config.yaml
norm: "batchnorm"
nesterov: false
max_steps: 8300
Rows from block 5 of a small image classifier, named by matrix and row number. Rows with one number belong to one channel. Each number is 200 + 40 x the weight over its row's rms, rounded and kept within 0 to 999. All counts start at 0.
After each channel's rows are labels from the 100 images, of 14848, where the channel reaches its highest value: "lies over" is the class under the peak. Only what is clearly more common there than usual is listed. The data: patchworks of several textures.
# convs1: first pointwise conv (model.blocks.5.convs.1.weight, 256x256x1x1), inputs 0-255
# convs3: second pointwise conv (model.blocks.5.convs.3.weight, 256x256x1x1, transposed), outputs 0-255

convs1.31,213,251,177,236,166,193,167,252,267,256,238,136,161,213,170,167,265,155,196,254,166,195,172,174,226,220,258,200,198,191,248,166,247,211,163,255,166,294,200,210,101,179,112,244,219,244,121,218,295,205,227,191,219,207,188,232,219,204,168,234,206,145,238,152,196,283,199,161,203,235,199,183,222,206,195,151,135,200,178,312,229,134,136,137,199,203,130,258,210,177,226,221,222,195,149,156,251,172,141,184,208,161,223,279,139,230,176,270,241,187,213,203,194,213,140,298,220,179,144,240,172,195,223,171,233,164,200,215,181,202,194,177,209,145,222,223,190,255,220,197,237,231,208,115,111,215,174,167,216,197,220,244,196,190,258,195,203,200,220,289,215,216,166,195,219,191,273,221,181,210,196,220,129,234,89,220,152,206,190,202,182,288,194,168,244,154,159,127,155,175,222,169,232,244,193,197,143,203,170,192,237,240,148,208,254,166,115,163,265,232,255,241,212,212,239,129,209,193,218,242,240,171,185,208,201,236,182,174,158,190,129,263,160,239,229,174,148,225,145,189,176,218,185,193,222,200,203,201,201,254,197,244,258,264,202,264
convs3.31,224,202,297,133,130,218,96,226,230,197,306,210,188,129,224,158,226,128,179,186,242,194,277,85,205,299,258,175,216,217,201,243,212,255,223,206,221,141,208,112,199,195,163,212,169,185,223,261,198,179,227,227,235,247,166,217,205,244,222,251,241,179,136,157,246,183,247,250,213,247,166,210,168,153,157,204,285,267,141,108,177,177,217,168,300,146,237,166,229,212,206,174,249,246,165,200,201,204,184,220,164,164,236,148,241,235,179,132,229,206,152,261,161,195,160,167,259,120,301,141,173,165,195,218,219,208,239,246,217,201,209,219,201,235,191,173,279,182,142,225,150,273,210,186,194,177,248,190,170,210,182,236,231,232,202,234,188,152,277,211,191,159,229,185,240,215,132,243,198,239,174,154,230,279,208,197,157,167,180,208,198,263,236,161,240,188,162,206,176,202,205,229,221,239,201,264,200,188,185,199,239,190,198,186,242,228,134,183,269,220,191,197,185,243,239,218,157,243,260,228,198,159,198,192,210,245,200,149,240,174,207,174,132,255,245,244,198,258,202,221,228,206,187,173,215,255,249,239,213,186,230,157,238,199,136,204
lies over: honeycomb

convs1.45,221,208,205,243,200,166,210,202,171,192,178,160,268,226,245,231,241,212,220,196,233,208,133,203,214,246,178,179,188,189,209,178,212,160,205,176,216,212,290,160,198,172,163,220,172,224,211,208,237,184,118,235,164,181,254,238,186,199,178,161,165,227,176,245,233,227,193,260,190,186,247,224,124,209,220,219,235,195,202,161,198,181,207,172,190,157,214,188,211,171,143,195,97,170,170,183,197,179,223,262,193,195,194,238,190,227,175,170,213,180,212,199,278,124,217,239,172,223,194,194,213,185,237,208,211,174,175,194,115,215,155,182,157,229,158,164,244,185,156,205,202,193,226,201,220,206,173,197,225,205,169,188,204,186,112,211,157,170,169,204,207,239,149,197,307,28,195,179,220,207,204,160,246,182,201,209,221,182,184,221,177,185,175,203,155,207,209,235,237,209,188,163,208,231,216,213,194,494,201,208,171,185,127,164,212,213,237,182,234,184,198,185,218,174,186,190,202,282,221,207,204,239,197,219,220,175,198,206,206,274,156,228,210,201,154,89,195,201,284,185,202,201,186,143,213,188,191,148,162,208,225,204,102,195,205,46
convs3.45,173,230,190,233,250,142,257,187,142,233,192,211,236,143,177,176,241,184,229,174,215,242,217,187,238,223,171,178,239,182,174,155,187,188,198,239,181,198,77,227,121,163,232,169,241,210,229,147,201,219,251,186,162,220,203,185,244,217,165,170,236,208,198,225,155,208,203,218,144,227,226,210,146,136,215,157,223,242,212,158,177,207,207,213,183,179,168,204,131,229,180,170,195,201,168,205,194,203,104,214,278,158,185,148,165,151,222,177,210,121,185,143,240,114,177,264,174,238,285,103,187,281,197,133,225,183,178,173,126,236,192,173,236,135,207,190,242,213,186,157,165,228,201,295,149,135,203,193,151,167,178,244,185,253,177,140,194,201,199,181,168,116,188,156,120,199,215,147,127,186,232,199,240,209,201,159,190,207,213,209,185,173,222,251,241,189,154,232,142,177,278,241,196,182,159,221,235,328,187,270,208,201,184,212,155,124,180,187,191,235,243,226,245,212,193,137,145,167,221,254,223,163,211,198,199,265,180,150,206,200,212,224,169,230,325,201,252,221,248,210,226,143,246,184,175,177,181,237,220,148,279,258,186,223,201,307
lies over: rings

convs1.140,144,147,174,154,193,228,220,224,238,176,186,165,194,169,166,189,222,122,273,228,163,200,133,258,227,269,221,171,225,200,185,238,192,224,166,150,245,193,254,200,231,204,255,183,280,177,286,201,199,190,241,190,293,251,129,254,189,154,167,175,181,170,119,243,125,309,210,218,151,149,228,216,124,243,171,213,253,155,232,230,196,274,129,156,173,217,170,247,197,194,240,151,174,209,218,153,245,259,257,225,179,136,189,205,182,203,202,307,169,212,219,193,237,185,270,188,217,239,178,181,247,198,222,168,174,207,154,220,203,214,210,255,226,207,245,141,216,262,203,173,223,208,268,174,214,165,117,195,217,184,202,229,204,159,171,194,215,230,178,193,208,199,185,221,167,190,272,237,169,168,223,243,248,294,254,194,165,170,245,245,222,175,147,170,179,142,171,173,224,244,209,191,209,216,277,225,206,228,227,260,168,188,227,250,243,187,177,213,239,171,262,248,193,260,239,71,303,257,146,189,220,115,167,238,209,174,185,194,251,244,206,141,212,245,188,221,183,226,216,234,152,190,181,214,218,134,192,173,153,231,113,173,183,193,231,213
convs3.140,274,175,179,281,225,200,222,150,181,161,222,150,234,145,211,185,200,219,228,212,237,209,214,145,144,150,223,153,221,251,245,195,133,218,169,112,210,89,224,118,209,184,234,258,193,197,146,254,267,230,197,171,186,206,252,165,210,149,206,196,180,200,240,179,195,105,218,170,171,275,218,191,215,251,206,142,234,156,119,102,189,156,169,166,182,187,223,122,180,186,187,177,161,174,214,198,229,158,275,174,146,188,194,159,183,229,184,112,202,146,186,246,228,126,197,158,234,157,155,173,135,154,168,260,173,192,189,197,192,231,200,225,173,174,271,123,264,187,183,186,184,224,158,201,229,213,135,208,200,96,110,176,242,155,195,178,201,212,233,250,217,189,172,136,190,205,193,261,191,210,187,216,262,245,227,195,245,217,211,229,137,154,280,206,172,171,214,172,156,173,188,248,113,185,212,180,211,252,210,182,222,177,247,172,193,275,218,249,249,164,158,181,246,273,218,178,222,214,167,150,157,206,173,173,124,199,188,183,260,209,239,160,226,176,169,201,234,193,247,264,173,104,167,213,189,197,170,172,178,242,200,138,163,132,226,272
lies over: honeycomb; looped

convs1.146,247,196,174,185,154,173,117,186,172,253,185,213,162,203,182,181,208,224,218,191,230,216,219,193,192,191,173,195,73,186,186,278,140,142,205,206,194,141,169,149,170,218,165,157,208,263,193,253,166,180,165,218,268,214,216,242,236,203,174,246,184,155,194,171,189,241,226,375,192,231,176,227,181,205,157,136,193,185,235,159,161,214,233,198,173,231,222,250,209,310,243,167,189,167,201,189,184,250,195,228,132,180,114,207,121,197,159,259,258,217,168,189,222,295,137,192,305,174,148,232,218,174,206,162,209,174,155,201,175,259,189,156,184,243,223,187,220,230,241,202,212,131,247,187,142,228,223,247,67,241,171,219,225,267,271,166,203,138,162,204,185,232,268,218,211,189,113,206,172,235,165,169,154,218,242,204,136,187,206,196,232,196,188,231,206,191,215,241,281,171,204,239,265,141,151,236,190,202,126,200,153,202,195,216,202,225,134,144,308,191,201,203,146,236,207,195,183,177,227,159,193,202,215,235,222,188,176,195,185,162,223,186,170,178,193,223,211,234,211,231,234,189,162,184,209,248,226,85,231,178,217,211,172,216,132,176
convs3.146,116,196,164,176,219,177,222,161,179,248,186,288,111,186,218,218,246,245,192,163,166,171,166,190,187,178,186,266,248,254,235,162,208,160,171,207,279,147,156,221,163,248,193,264,187,203,227,234,232,149,151,214,164,221,213,226,171,224,149,235,205,159,247,185,262,239,204,166,254,202,191,165,124,174,151,283,145,150,280,185,146,281,205,251,242,227,197,177,152,274,184,203,189,270,185,259,206,176,237,177,217,178,108,220,244,217,246,166,183,295,187,266,175,253,242,231,108,143,209,167,205,181,206,146,155,245,177,171,258,198,256,234,183,242,199,151,191,185,227,195,192,157,207,155,196,229,277,149,209,220,222,150,197,197,80,222,188,196,234,134,214,241,171,195,242,188,201,243,104,155,187,167,204,234,217,214,206,137,244,161,200,202,157,197,234,176,264,188,198,150,212,176,216,239,264,211,147,199,211,228,218,220,236,232,156,236,179,134,149,195,158,137,228,225,218,242,163,161,164,170,161,149,102,181,166,248,193,221,163,179,198,266,166,210,177,204,203,163,205,190,163,151,228,200,187,221,302,192,135,207,217,173,166,132,241,164
lies over: grid

convs1.204,264,237,248,218,191,180,173,230,210,166,139,190,187,200,191,185,215,236,229,120,225,181,235,124,169,214,238,159,212,266,146,213,178,141,206,171,229,144,177,224,181,148,176,171,189,203,243,207,150,254,198,171,264,158,210,249,184,234,193,279,210,190,212,211,165,142,196,176,206,148,230,193,258,182,136,173,153,134,190,197,274,128,226,205,198,223,268,174,232,233,203,137,200,186,149,208,226,97,204,188,216,168,183,154,210,205,232,121,248,189,193,90,243,241,262,210,246,212,258,194,215,251,162,176,207,271,143,208,210,197,200,212,154,163,152,245,179,226,247,202,195,156,270,267,199,242,126,206,211,158,155,213,104,192,216,238,208,230,155,140,186,250,205,205,182,222,183,191,293,124,193,248,216,132,239,189,221,197,283,250,231,260,248,157,216,202,186,232,221,200,197,204,212,220,216,180,244,219,292,286,225,231,144,227,161,244,174,186,251,143,185,179,173,171,157,200,213,201,240,247,155,181,282,183,220,252,171,176,192,166,286,217,172,231,170,181,184,196,186,234,135,137,250,173,212,155,219,178,173,138,292,113,211,159,140,158
convs3.204,263,204,201,231,199,144,202,204,242,222,209,181,180,194,177,227,193,207,115,227,151,195,173,113,191,175,197,203,229,210,232,212,285,273,117,186,112,257,228,269,189,222,127,172,132,151,154,267,273,210,175,199,309,193,237,218,149,212,132,119,161,242,206,139,184,287,229,122,138,191,172,187,187,156,232,202,235,121,209,164,245,184,197,194,209,222,224,201,187,154,201,198,243,179,165,189,178,207,215,292,158,215,183,224,252,275,206,290,215,237,157,178,210,226,92,192,262,176,172,144,180,171,173,133,252,232,135,186,189,274,201,188,137,164,130,223,237,145,256,258,181,170,151,163,196,231,241,271,219,198,195,179,135,190,243,191,209,204,247,122,152,221,158,212,198,176,244,162,164,243,197,165,197,150,175,200,213,231,194,191,177,226,223,193,197,247,191,194,160,220,222,181,227,161,171,243,182,193,172,219,227,219,216,188,220,152,230,266,255,220,187,217,136,161,209,219,184,136,244,198,243,134,235,197,156,233,212,196,209,205,211,194,124,212,201,173,193,206,297,193,150,185,274,118,220,134,164,192,159,184,183,275,208,159,191,194
lies over: honeycomb

convs1.226,231,191,202,179,196,160,222,102,228,208,187,224,147,178,192,167,191,201,188,220,177,157,139,185,232,204,186,212,203,257,242,172,233,177,138,198,256,256,178,211,234,211,253,217,121,197,149,146,204,184,225,209,182,313,217,203,184,173,205,182,257,226,188,129,193,284,255,172,212,142,209,156,227,249,270,168,239,264,189,261,125,215,196,198,241,185,211,202,122,179,202,210,160,177,192,197,213,149,181,155,227,197,188,135,202,183,199,128,217,231,140,176,206,210,182,156,202,211,172,168,245,223,251,226,243,229,171,193,207,177,165,185,186,188,218,240,217,270,182,207,200,156,198,140,143,200,179,212,197,136,188,236,196,164,213,108,218,171,155,204,257,183,140,201,260,209,106,248,218,236,169,193,143,244,200,177,195,180,271,136,202,203,166,162,134,140,189,282,227,210,101,175,244,244,219,249,199,172,249,192,217,77,252,134,182,206,146,220,180,166,270,179,109,155,203,186,190,171,222,212,192,178,186,247,181,253,222,201,200,254,175,133,223,199,271,230,281,234,247,182,207,195,256,326,163,143,280,182,179,191,162,276,176,138,191,172
convs3.226,195,212,152,183,242,215,238,203,236,264,170,218,307,215,177,131,226,208,179,198,223,232,278,218,243,163,162,166,164,237,134,244,138,198,245,192,173,215,223,112,213,260,173,198,215,174,193,209,180,155,172,148,226,173,238,188,182,206,206,205,237,119,172,151,184,203,239,175,201,150,254,208,272,138,174,231,187,262,239,168,234,182,220,136,195,196,189,119,197,235,266,194,161,222,219,166,212,195,159,303,207,159,179,244,151,231,224,189,181,196,224,207,261,168,272,239,199,269,162,250,178,209,133,209,191,172,288,198,202,238,252,141,226,219,230,171,272,270,272,219,234,222,237,186,267,162,204,140,150,194,163,234,143,251,194,207,219,153,202,292,239,238,159,221,278,198,230,176,188,104,219,254,198,206,165,200,177,243,156,128,144,111,285,261,150,278,219,212,150,202,240,249,182,212,165,187,195,194,237,172,276,212,250,182,261,210,233,203,244,141,223,187,241,188,157,172,239,236,207,209,174,168,163,195,149,186,202,239,159,118,249,253,192,173,171,199,208,198,229,174,171,234,149,128,234,255,216,236,208,148,150,181,186,197,200,217
lies over: rings

convs1.178,195,215,219,220,224,226,250,204,183,203,173,285,187,168,248,240,202,165,200,226,201,117,178,192,199,224,161,269,187,185,251,324,194,230,231,188,188,165,215,131,114,207,214,213,211,185,90,256,226,174,181,219,193,208,233,217,183,225,169,212,172,229,238,171,131,130,260,175,225,283,182,166,192,128,191,196,238,202,197,275,134,150,220,231,234,188,229,226,157,218,135,193,179,163,216,238,173,248,240,218,219,242,203,175,116,181,188,234,234,180,222,162,199,175,168,200,193,184,170,218,212,150,192,161,185,233,237,136,159,256,168,197,134,196,202,212,198,204,183,159,195,133,227,138,225,172,218,142,35,194,237,133,260,157,228,161,209,160,284,198,209,139,197,215,275,134,166,193,224,209,171,159,183,157,166,163,248,213,163,254,145,193,194,214,190,203,247,232,164,221,208,145,162,188,214,226,240,225,172,246,214,199,131,172,155,198,178,298,144,211,183,256,258,208,153,226,171,304,184,167,199,176,217,197,121,183,241,239,201,164,186,223,225,191,228,187,232,218,152,195,232,193,178,220,169,115,226,98,136,185,184,219,164,168,146,286
convs3.178,197,141,236,236,209,203,202,215,222,155,267,176,241,225,131,208,219,124,168,181,257,259,201,167,182,183,210,199,232,197,192,161,229,253,207,194,187,229,35,227,195,231,179,150,211,141,250,174,146,223,254,181,188,178,242,187,163,173,138,201,237,173,273,234,227,250,233,237,206,202,199,200,205,243,194,165,244,237,198,163,93,178,196,164,189,203,150,246,264,230,193,242,218,206,205,185,193,241,183,239,266,186,145,226,211,180,254,277,192,216,176,162,174,247,152,166,212,230,212,139,255,131,264,200,225,192,257,220,218,240,228,152,288,186,206,214,214,178,231,217,283,201,192,245,191,197,169,219,242,190,168,111,254,169,262,202,174,274,220,226,168,174,137,158,157,222,215,294,265,215,233,211,209,168,254,170,127,232,204,185,168,262,219,175,199,232,141,183,134,157,143,233,208,195,255,285,270,168,213,159,188,147,225,178,156,280,261,221,266,192,223,208,211,226,220,151,221,158,202,216,202,285,241,169,250,179,169,199,176,170,207,168,134,196,97,174,260,194,190,139,204,146,219,246,215,221,235,232,194,187,172,167,234,158,141,146
lies over: rings

convs1.57,224,205,145,197,248,176,136,148,221,232,224,203,191,200,265,235,193,164,163,249,137,162,222,171,214,248,154,220,225,238,189,263,214,175,182,205,217,173,227,183,190,218,266,243,172,182,176,193,177,148,280,232,221,205,173,214,227,223,244,154,223,187,162,207,203,206,264,204,177,137,253,204,198,129,136,205,178,134,255,163,214,124,177,223,181,320,180,222,289,175,214,217,305,191,175,222,148,227,148,259,248,184,175,220,224,207,209,193,258,264,195,192,213,157,210,239,185,275,220,121,168,194,222,192,258,234,189,170,207,193,208,204,251,226,165,186,147,164,151,218,179,147,152,145,169,244,243,229,214,174,254,172,164,182,234,190,213,146,204,239,228,206,178,174,231,248,190,153,209,189,141,116,230,212,273,212,251,289,223,203,177,214,158,211,227,194,274,205,204,212,220,267,160,133,166,229,125,155,195,200,233,255,80,202,201,200,251,172,146,152,178,202,214,216,257,207,190,255,189,150,184,193,188,201,257,206,148,151,309,236,147,155,188,185,265,178,182,215,154,106,239,142,226,148,214,215,216,160,206,216,203,125,142,189,119,276
convs3.57,260,298,208,192,220,159,206,184,179,219,185,242,249,176,267,171,247,252,224,212,239,144,191,212,233,207,244,207,251,200,244,280,252,202,211,140,249,245,182,250,235,177,225,191,188,205,211,291,249,186,218,203,216,196,262,248,195,249,179,216,204,176,261,182,193,259,235,190,259,239,247,239,260,255,233,217,252,227,262,175,204,194,182,213,219,265,163,231,208,228,261,179,276,166,265,201,181,275,222,221,194,215,135,223,252,230,211,191,219,181,188,164,243,195,217,238,213,100,235,253,243,161,186,207,204,263,202,208,134,185,218,257,264,269,255,217,236,199,274,287,177,278,236,309,206,179,283,162,227,230,288,186,195,213,227,178,236,269,197,188,199,197,267,214,257,203,190,229,296,229,184,131,197,232,204,202,189,250,251,238,215,239,166,212,181,186,201,224,240,198,194,227,197,291,231,238,219,249,256,178,188,232,226,229,207,233,214,247,242,218,201,230,214,190,175,271,239,263,270,202,228,137,237,269,288,246,269,279,224,231,201,169,263,238,201,210,149,199,218,189,252,175,173,217,236,256,202,213,213,204,236,201,231,245,205,249
lies over: honeycomb

convs1.188,184,176,261,227,222,220,207,206,185,174,185,202,179,259,206,165,205,262,179,201,202,209,245,129,198,152,237,214,261,204,200,221,203,243,212,192,257,219,198,224,223,205,132,219,191,250,146,142,196,252,185,273,188,187,246,200,244,167,196,247,223,256,177,178,226,247,198,196,229,129,204,262,215,189,237,235,222,272,244,240,121,156,166,192,193,215,262,167,234,220,165,189,194,184,173,172,222,107,212,191,226,180,177,199,286,182,175,161,204,289,162,212,240,170,203,222,195,195,117,226,219,153,211,158,159,241,233,232,252,225,254,227,206,216,229,165,278,187,242,152,221,160,174,203,268,231,192,155,106,169,169,165,187,167,178,149,229,233,155,230,174,233,164,279,265,181,187,165,193,224,237,243,181,153,228,131,160,166,196,256,105,209,217,244,158,238,250,169,233,244,161,153,262,191,191,205,165,184,140,191,207,195,125,238,209,108,182,177,141,325,98,211,277,195,176,139,217,296,190,125,221,210,175,153,244,207,246,147,214,161,186,209,198,144,147,171,186,194,189,200,282,145,163,153,189,198,244,171,248,217,158,173,103,172,185,205
convs3.188,147,175,177,139,217,264,168,176,225,203,183,174,183,153,186,166,195,224,251,188,181,152,198,198,230,174,238,165,190,245,203,154,205,257,290,185,209,215,267,237,151,222,172,192,106,169,211,154,178,279,178,158,171,161,101,172,243,229,275,185,163,216,132,198,172,183,197,205,203,159,149,148,217,138,195,196,135,209,188,264,189,198,228,173,178,154,197,156,158,212,201,202,90,227,228,219,241,223,193,146,174,168,122,206,226,252,169,113,176,220,154,154,188,152,166,257,252,179,179,177,194,209,197,231,185,215,275,192,194,189,154,174,195,208,191,197,237,261,272,298,205,156,207,184,226,121,258,157,154,190,156,258,188,119,201,217,236,202,228,139,191,231,285,155,214,223,188,202,124,114,144,183,276,203,243,146,178,285,241,199,175,172,187,200,156,173,165,284,210,272,186,180,199,177,167,156,212,259,156,153,203,153,188,177,143,144,193,271,155,229,216,99,215,299,245,262,182,210,203,175,184,221,186,138,186,188,219,199,232,178,208,232,181,146,230,203,171,180,236,218,148,136,246,209,223,145,174,159,190,205,202,151,194,190,161,210
lies over: rings

convs1.99,249,193,161,205,191,224,169,191,225,274,194,172,257,201,260,196,232,224,206,184,153,151,120,194,188,253,170,201,164,184,193,186,178,260,173,219,183,322,240,140,266,245,193,141,178,232,158,216,212,170,145,201,223,232,167,190,185,174,275,217,228,210,211,217,172,218,47,172,195,227,164,204,199,259,143,158,135,195,99,200,168,223,225,277,164,230,176,119,176,209,181,79,173,152,195,178,203,202,249,129,173,235,218,234,168,255,212,215,194,304,207,226,178,235,209,146,216,186,204,186,182,185,269,142,233,249,234,200,150,250,181,222,127,180,226,164,270,257,172,237,220,204,201,180,244,197,175,171,183,237,174,187,178,208,185,138,215,166,119,192,199,232,136,139,181,159,192,218,208,241,153,184,240,256,198,192,138,183,258,178,187,266,264,126,314,201,166,235,216,194,225,197,220,217,197,224,234,180,240,232,202,246,190,157,170,121,164,177,257,180,229,146,225,181,231,216,186,148,199,213,198,196,214,267,240,210,183,158,268,196,204,287,232,200,205,184,251,209,146,195,206,226,243,167,171,203,167,185,106,185,212,205,210,204,256,119
convs3.99,247,185,189,117,210,222,224,261,250,176,177,180,145,207,249,227,227,212,295,260,207,199,204,238,181,215,228,159,165,175,206,239,220,197,196,243,258,232,181,207,213,176,231,209,270,242,166,177,133,135,231,165,194,325,285,279,233,164,190,206,236,134,250,178,289,239,148,234,187,168,223,184,218,210,234,257,263,209,203,184,188,176,208,220,242,180,176,239,129,161,272,237,198,208,169,204,150,257,175,175,204,113,233,195,172,285,154,161,186,181,184,176,193,164,195,111,225,240,178,141,221,184,276,240,294,209,155,228,166,231,138,238,207,157,147,196,164,201,177,210,228,213,151,219,146,163,158,215,213,225,174,158,180,262,129,218,226,202,192,99,130,193,174,275,180,226,217,185,157,252,255,210,237,146,207,241,171,165,222,219,201,182,142,259,186,117,155,229,193,139,227,266,180,165,188,194,205,185,211,191,211,230,182,259,178,223,189,256,176,197,153,181,228,148,177,219,260,165,231,262,250,226,208,213,165,163,110,147,200,155,163,208,186,161,220,182,211,152,160,218,186,274,253,224,219,216,166,245,168,208,190,222,283,166,261,152
lies over: honeycomb

convs1.233,267,170,205,194,185,260,143,196,237,219,160,214,169,230,249,153,137,243,154,170,227,216,197,266,241,242,193,159,280,164,261,151,180,247,202,158,213,222,208,172,256,166,245,186,183,122,118,163,238,163,240,126,229,194,169,237,174,138,159,171,189,138,234,194,274,246,192,170,247,247,237,149,191,185,213,199,152,264,244,281,233,147,237,223,193,216,239,140,192,265,206,239,226,207,91,161,236,213,208,281,243,187,183,176,249,203,155,187,186,158,213,114,192,235,192,240,175,190,184,221,185,240,195,178,214,224,149,278,230,172,259,121,222,178,308,138,153,177,213,193,183,173,183,136,170,212,214,169,264,224,205,180,184,241,220,158,201,183,250,213,178,231,143,160,175,149,229,214,119,195,177,172,248,226,229,125,238,116,185,203,258,205,234,239,212,126,268,187,223,163,219,246,116,166,184,221,188,280,200,264,204,147,224,171,215,215,276,210,210,196,225,179,189,217,161,157,241,190,183,208,204,202,213,134,177,222,147,192,189,258,214,204,226,174,143,264,160,178,204,247,187,177,208,172,147,211,243,236,182,277,194,257,218,285,154,207
convs3.233,203,204,218,149,171,142,171,250,219,168,224,133,169,216,163,216,229,221,182,176,169,174,145,244,193,219,152,209,195,176,235,258,170,215,173,168,205,149,245,186,200,100,245,154,200,213,210,284,207,213,218,219,153,210,209,251,155,198,215,200,149,159,143,177,268,234,195,249,155,181,140,164,217,137,228,188,173,256,173,164,238,209,262,201,156,259,106,232,173,201,202,195,180,199,161,212,183,190,205,156,158,185,234,141,220,215,234,233,149,192,196,219,220,266,167,260,230,112,140,195,246,192,176,164,196,217,106,198,246,223,148,190,178,138,226,223,151,222,176,251,207,131,238,184,263,175,184,221,215,214,102,217,192,198,161,196,130,212,109,188,238,205,241,250,210,167,168,245,188,111,165,157,226,178,184,212,205,157,210,153,144,181,214,241,248,256,152,225,259,107,172,213,77,211,188,159,190,266,206,245,166,211,220,221,126,265,179,272,114,251,178,170,208,241,180,147,167,174,158,187,148,182,158,207,180,212,242,140,162,192,172,158,161,200,172,179,150,191,184,150,188,316,204,244,163,132,151,203,199,171,143,230,130,226,170,179
lies over: triangles; rays

convs1.210,249,225,179,161,145,175,233,215,84,196,189,265,129,223,189,193,272,179,129,214,104,180,204,161,239,148,176,241,183,217,212,221,154,237,159,254,276,104,181,195,236,102,158,246,166,183,190,246,175,113,177,218,104,231,230,138,194,212,142,226,205,220,234,163,196,251,207,171,185,137,208,200,211,199,207,242,218,227,135,155,226,208,192,191,190,283,207,202,282,175,197,181,207,252,191,176,225,186,247,178,191,197,219,180,217,182,230,224,196,235,173,176,177,185,67,232,161,213,241,188,179,225,163,267,143,192,225,140,204,225,168,242,154,241,205,205,226,172,221,149,221,154,142,222,199,211,149,237,247,150,292,214,218,176,254,177,227,192,195,160,183,99,184,165,208,218,174,129,225,212,272,180,200,265,256,207,255,211,133,245,105,315,209,179,200,208,219,210,168,258,264,228,169,205,228,147,131,231,207,172,230,224,211,195,162,185,165,183,166,207,166,187,213,181,185,197,227,226,279,204,182,206,189,135,210,193,152,138,142,144,251,202,201,254,231,242,179,202,183,199,218,251,227,107,209,217,206,166,204,144,214,199,241,165,189,167
convs3.210,282,223,169,183,192,156,186,185,170,170,255,179,231,220,241,218,178,249,255,138,194,177,190,172,214,140,228,167,174,66,146,172,157,172,268,79,214,224,245,172,198,174,166,136,260,217,205,195,207,173,238,122,215,106,259,203,182,192,148,173,276,258,126,130,207,221,145,172,192,176,228,154,132,246,168,227,186,207,184,183,225,150,250,218,221,146,138,166,276,187,245,160,184,268,182,181,156,191,133,179,221,223,197,182,185,214,279,246,133,147,229,228,158,240,162,218,179,179,195,165,276,235,157,225,134,186,249,145,211,181,200,196,177,193,200,178,178,176,151,255,164,173,252,216,246,235,200,154,224,57,223,218,202,208,165,235,174,245,195,260,189,196,206,126,161,205,175,203,216,222,211,165,209,228,223,175,196,240,164,156,132,93,257,217,218,188,173,145,270,228,223,246,215,185,190,147,154,188,205,179,162,181,225,216,205,210,256,163,213,232,180,196,237,164,182,256,203,243,207,173,232,213,210,152,215,215,247,212,195,254,239,212,146,262,112,193,262,187,291,201,165,219,182,198,227,196,207,218,210,237,200,157,190,141,217,148
lies over: honeycomb

convs1.81,178,210,198,181,239,194,243,190,183,245,206,170,222,176,189,135,212,216,144,174,262,174,233,231,184,285,195,237,223,214,198,181,213,251,215,253,140,157,203,307,163,189,251,234,215,156,203,205,260,156,199,177,219,213,203,227,190,250,267,200,188,276,204,139,253,93,235,187,160,208,252,70,203,211,290,188,182,211,177,199,171,244,154,158,200,212,192,163,204,170,202,267,193,237,228,187,232,203,162,201,164,183,193,146,212,208,278,234,225,135,141,244,223,207,250,149,191,243,187,130,242,181,240,220,245,209,159,289,208,111,225,178,174,172,135,204,234,182,206,240,228,176,262,237,244,258,229,221,198,270,87,189,238,242,190,181,248,161,131,216,158,232,197,146,214,215,124,223,257,256,212,202,213,200,216,199,200,217,213,246,170,148,258,223,131,217,195,163,223,149,183,201,172,186,210,146,177,225,176,206,161,137,207,181,255,189,224,231,188,96,162,241,225,130,271,207,188,149,224,188,134,234,165,244,189,192,228,219,201,215,170,253,206,182,157,178,145,190,160,160,133,231,180,202,134,195,142,270,202,131,285,244,250,236,241,215
convs3.81,183,296,253,171,272,219,195,204,200,176,212,239,236,210,239,240,220,125,218,172,219,142,156,235,134,179,221,208,181,223,180,153,205,204,192,213,193,248,191,214,204,165,163,196,138,159,280,257,228,184,220,207,198,219,234,243,242,175,197,154,209,189,143,199,168,202,152,132,225,266,209,215,160,192,218,174,127,326,264,233,253,202,181,215,172,222,176,190,202,159,214,180,206,192,182,241,128,257,298,184,227,225,234,213,131,165,141,211,247,149,216,145,286,151,112,214,221,204,200,185,238,245,190,183,252,204,171,159,182,202,187,139,237,145,290,259,265,262,162,184,172,127,306,223,172,168,204,178,238,151,238,185,130,185,207,219,137,207,163,209,262,159,212,205,208,203,226,210,215,281,147,201,161,208,214,162,209,173,300,237,235,181,192,236,263,232,242,179,228,162,222,170,213,176,263,180,217,213,206,228,220,168,219,210,145,244,175,202,238,167,244,145,326,169,200,240,153,175,172,191,264,215,195,104,221,254,161,228,180,165,215,215,198,253,175,240,159,156,184,160,137,144,190,211,286,234,178,230,187,219,185,257,224,193,202,200
lies over: honeycomb